python train.py --model="self-supervised image encoder" --dataset="seven-segment displays showing three digits" --train_examples=195000 --image_size=32 --crop_scale_min=0.3 --horizontal_flip=true --translate=0.06 --color_jitter=0.4 --method="moco_v3" --arch="vgg" --norm="batchnorm" --hidden_act="relu" --depths=[3, 6, 3] --kernel_size=3 --stem="deep" --widths=[64, 128, 256] --downsampling="stride" --projector_hidden=512 --projector_out=128 --projector_hidden_layers=2 --temperature=0.3 --target_momentum=0.99 --init="trunc_normal_002" --optimizer="ademamix" --learning_rate=0.00145 --beta1=0.8 --beta2=0.999 --eps=1e-06 --beta3=0.999 --alpha=4 --max_grad_norm=1.0 --max_steps=16100 --batch_size=128 --epochs=10.6 --lr_schedule="linear" --final_lr_fraction=0.1 --warmup_steps=3220 --weight_decay=0.09
Rows from block 8 of a small self-supervised image encoder, named by matrix and row number. Each number is 500 + 50 x the weight over its row's rms, rounded and kept within 0 to 999. All counts start at 0. Numbers have three digits each.
After each channel's rows are labels from the 100 images, of 14976, where the channel reaches its highest value: "responds to" is what is common among them. Only what is clearly more common there than usual is listed. The data: seven-segment displays showing three digits. In brackets: how many of the 100.
# conv: 3x3 conv (model.blocks.8.conv.weight, 128x128x3x3, each kernel summed), inputs 0-127

conv.98:515524541507434511476597455493503456446544455459509505380382484492522466510498561498537513387485473509405500572515536558505526477486511567528514532497450387531469618529486538461504547537530520507433485522542482477489505495421579550484562600504471484491482556501410480473560510440372475497467474568582557505454527555640477544462469515524498499509444445529506478469497339525508414577549
responds to: the digit 4 (90); second digit: 4 (76); white glow (49)

conv.8:515495439508504573535308471472466494443524565543426436564474520526476543427594487552438468458506489405514616492376469426445492459517365552558501453508543521473447475523518475503536485537460514531485485538450472456499469503501552500527433344489509516506468533489404433521512496482399441517507400458471491408509535481490539495431494504500507490549538505381497490462502490453451494544472
responds to: dark on pale (45)

conv.66:484470468434487505471474557460511507588562537482494530480447449512457481534512479478427417504572526518479574538494387421491399488567514509477484485461539516504516499472426444509444479495504482580471572433572504571480466567471457503466476541482471586603513519515500451451472593350567406509548402597561505508465513501442499590579485562546489481437565533590449513475457462494504403472596
responds to: red glow (37)

conv.102:481496474486549433508353429488507497478453488464374397572469582503468499333540494477473522493272528532512528522456453473480409431551507450551534458489455490517446510495427570479484529435503463529490487566499462474492465401532399503501470403470421509539488472487450498519468508546365500501550479518509530548538537449518498482500543447476461516491499473516538481526506543485485545496503
responds to: dark on pale (69)

conv.127:510473479503580457460501496535491460420524545558404459429379512428499567734505517496501484489502575521489448470566469434461544534526587484592549478489544483517535470474552480521507524540493577377446501531460451532550471477486573412519536476476494445506588539527476447499579544501477496496435501477451425373519469495531460425523529486480556599482540457469513479531503478453455533458489
responds to: the digit 4 (98); second digit: 4 (97)

conv.9:453558429546466548490392441512501576520431443500475510434568451539540417396566470455462525435528411522517499558456470542491494509488418517529538466498461519562453447491405532480494423497461530492510543448463487516466534520492501536489431338533486530522437540493455566414575480480404572532599391402551453541451493471472504512458480476385474519528480493478506506510538432533529400543438
responds to: white glow (55)

conv.17:497479459542453461468528521467434615515521497504456480560312512526472519476540455498478492421514495562540563596542478358489461471532416360555443492516521430515455496497498480463546486549517495399464476468461530611506442472403504395473563486466535481515525490518493444481521526516453441535531391553499578437502450514462568513484518542525502467492528419485518482530473464546515528368483
responds to: third digit: 1 (39)

conv.0:613496506593485580523468439464525491489534549487519510517476539531531465543578506489535483465533524457458514476492493520535509521454467493524479422522343496540489465455503430572457493448424599472474479541542415596526519489496607506529477323473519503611570479502542422533515473510495529498452504486514468526518484384538468561470455356490511562557512603496484504515562391497524494536556
responds to: red glow (68)

conv.1:440533533494476407416399536511387470445497579517463442563356535454447471512495505435543588526470518485443500475473547384540578477482546567497544385518518515495423386486456556520506498522474483465523527540489507456542499515499493511507468432479490449420485477469520531524479496518492371480546502461407575473464525548440543550508514512401530404528555456480504496495488428381500517398485
responds to: white glow (62)

conv.69:469580453544496508460436439518412515462471531427386469515527482474520505530569570479331448455469474527553483582462493489447512499542510554531583481514471500512393429486473578530524492505415568501461447542436479526497495504429493477512436353552511460480365495472500503447595494514457476585512487456438520534527508497487422522481518449479406486533517493476499491540484448402531370543465
responds to: the digit 4 (61); second digit: 4 (35)

conv.18:483507437470545522564435437526425525489509545479392490498579486481536392520553503518515501531508525586556518537441546451483419530506501388531426489505471460471528520504528508523562525478452537478453512443385490523465522495533540399478490429493527573504451494495428432463457370475403558462409506425464436459486508537535484443441505480423511534448524328440520415482481476519485393462478
responds to: blue glow (51)

conv.30:492521478569614506517521483461420643582483490509538499534444463520498526508609453525511517501502461473495478523412392519505394511489384385535517460492489439507535477491452513494481447466504565457566529627414470460549450503435539507456542397577585498439512514481418480459576602503513421464528541586518498485425532533547524458485500512482416515500483567491491510541502402499557537496489
responds to: second digit: 1 (32)

conv.107:442451456424381554534546512436529443578486477470508368470567477434492528451572488514489538435510478456439548481432343519517379413481462424436449565501502481422500475381508409456487486444520476571539475537515466480546511475500498464473472573490477462483475550491425442512454539435446514520558467452534470405495510514519413558552534498502504475537509528505502501501450569510412442402472
responds to: dark on pale (70)

conv.118:538654494481472439491439419533513517487517492568391496514494543566461520513614536485388498455460481491435463458445502510524540518506484457531563518525472522410419440479488532483482491510494508402443489404553525426415542497506405421488467425457502521471504483497455505472468515453524454524480405534563467384541454527530567520499457513502356478442484540601536449536529518406541495585534
responds to: the digit 4 (82); white glow (79); second digit: 4 (58)

conv.112:534566463443498514527440421566478507429522569521373442524491457536527444518573488447432499397516550491575572539460548421441484512488492523561516485507441510472452450633502488481481504496401527506395425501530530483554471497517477455524530432528505581454491511515438472575481433447464493540407413541448499350576538504498494535473564456602407502542485509486523392466492498451512464528485
responds to: blue glow (44)

conv.43:350593472428453525436434484479497536501507448493415489471516593445565529525495527566527426538476500506518461527481352509637500538525491553423494524476528558520432510500498435490516522484541529515539599469494436569499634625415518483484472444527537498529436518474493582488490560522466499461526544493495498439526502518465543482567520524484502490459605373517459426550426512460463506517527
responds to: white glow (100)

conv.84:488541414496481490547477520547516524523486536484359380547633464486500538356557508468478375513507493519535505526571476483474395453524496487507519546497496485504470479542505555502519504469503424500396436483589523532436512531391417484506481378556507536540428532507458487470414532502446522596455470531532518427536492496545474507505510486550416537462484457465494378447498522430505413539464
responds to: the digit 9 (56); blue glow (47); second digit: 9 (28)

conv.71:494549547573568427463486571541439456472498546438475568624529462487481457561485501480504363601470550462502576462567567521504542558491574545523505398513572486517480438625436545425474535428499464489420531534590524400533466517400494545495513485533463561493491445500541593629479462410543479455515488439534486528478549519536537533517480563568547477532489463447482520438512519495504500509531
responds to: white glow (80)

conv.79:555464599511499553529507449535565505503522460531505529458576482538426519455570519479537595528545428569413571489459540582513478382450523389545420519499468457523518454451514456483532494451489434581555445543435461504393496448523583580528543520532464435422425526464490411453537529511465535541470543543533394433468569495563457429370459460490485509480534525475486484482488418555452470492520
responds to: dark on pale (50)

conv.68:461557469419469507522517487494510422414500514555450388455437533495450528482520495505501508466499494562505540497441434413452488493548444575592453515511501486480498508550504543446486452577485476443518544427580535457496464488521452382481593499447466598533539522507303468572501549408423464553514363543531499468517513516523534476501486438554501533500463407584494486478502557472452435579529
responds to: the digit 4 (70); white glow (47); second digit: 4 (40); first digit: 4 (25)

conv.7:461537430463499456553496449450474531512472464504425476420526559523471486460491484447443507458237497515471512505502433524478495497628478474557477527498418494584519504476387503515506527483536514453408490488494428459515511345517499501569507487490419561585529541541471440536480462499416500441446489540570532479535541515526539502533539374477408462530473495492520450506477490517487503525454
responds to: white glow (98)

conv.59:463525521588518457516472473495534544529488519478476541570533473496473454447523517406491465539471532502450468498477472497454540560475496407630583398503507487486429402451438529557543460498541358553506486479495448386429488518399505462476423450528429450444466450423580480474473484536463440441540503535546564501379475457475577537502397520438548575415486477500468468486564458487557528445481
responds to: white glow (37)

conv.35:498433522451521471493459423472490547471525538547471490519531453447451382414533494502432499550514574476533553530490473549549323430480578533563577448497550503477575411483496510496480508398465488516397469543593456500521491516506420531505490480524476474495399501498490480478455501469539480355453490523528526516501506477561505512522539471548337556417456495498500479486516503458464506660477
responds to: the digit 4 (99); second digit: 4 (88)

conv.16:494516452499437520481538540503430461455530509489495434535261535492479591550558517537473522376524482541469530592511491405460573471513416501606501503480503473479541582509545487503531537608495501533504468473440498575521505486471556409502466524459488497506533558493423524512612593443458459475529487424504555422463524569501555506487509501516522502511565453484472478506441393506506432431529
responds to: second digit: 7 (37); second digit: 1 (34)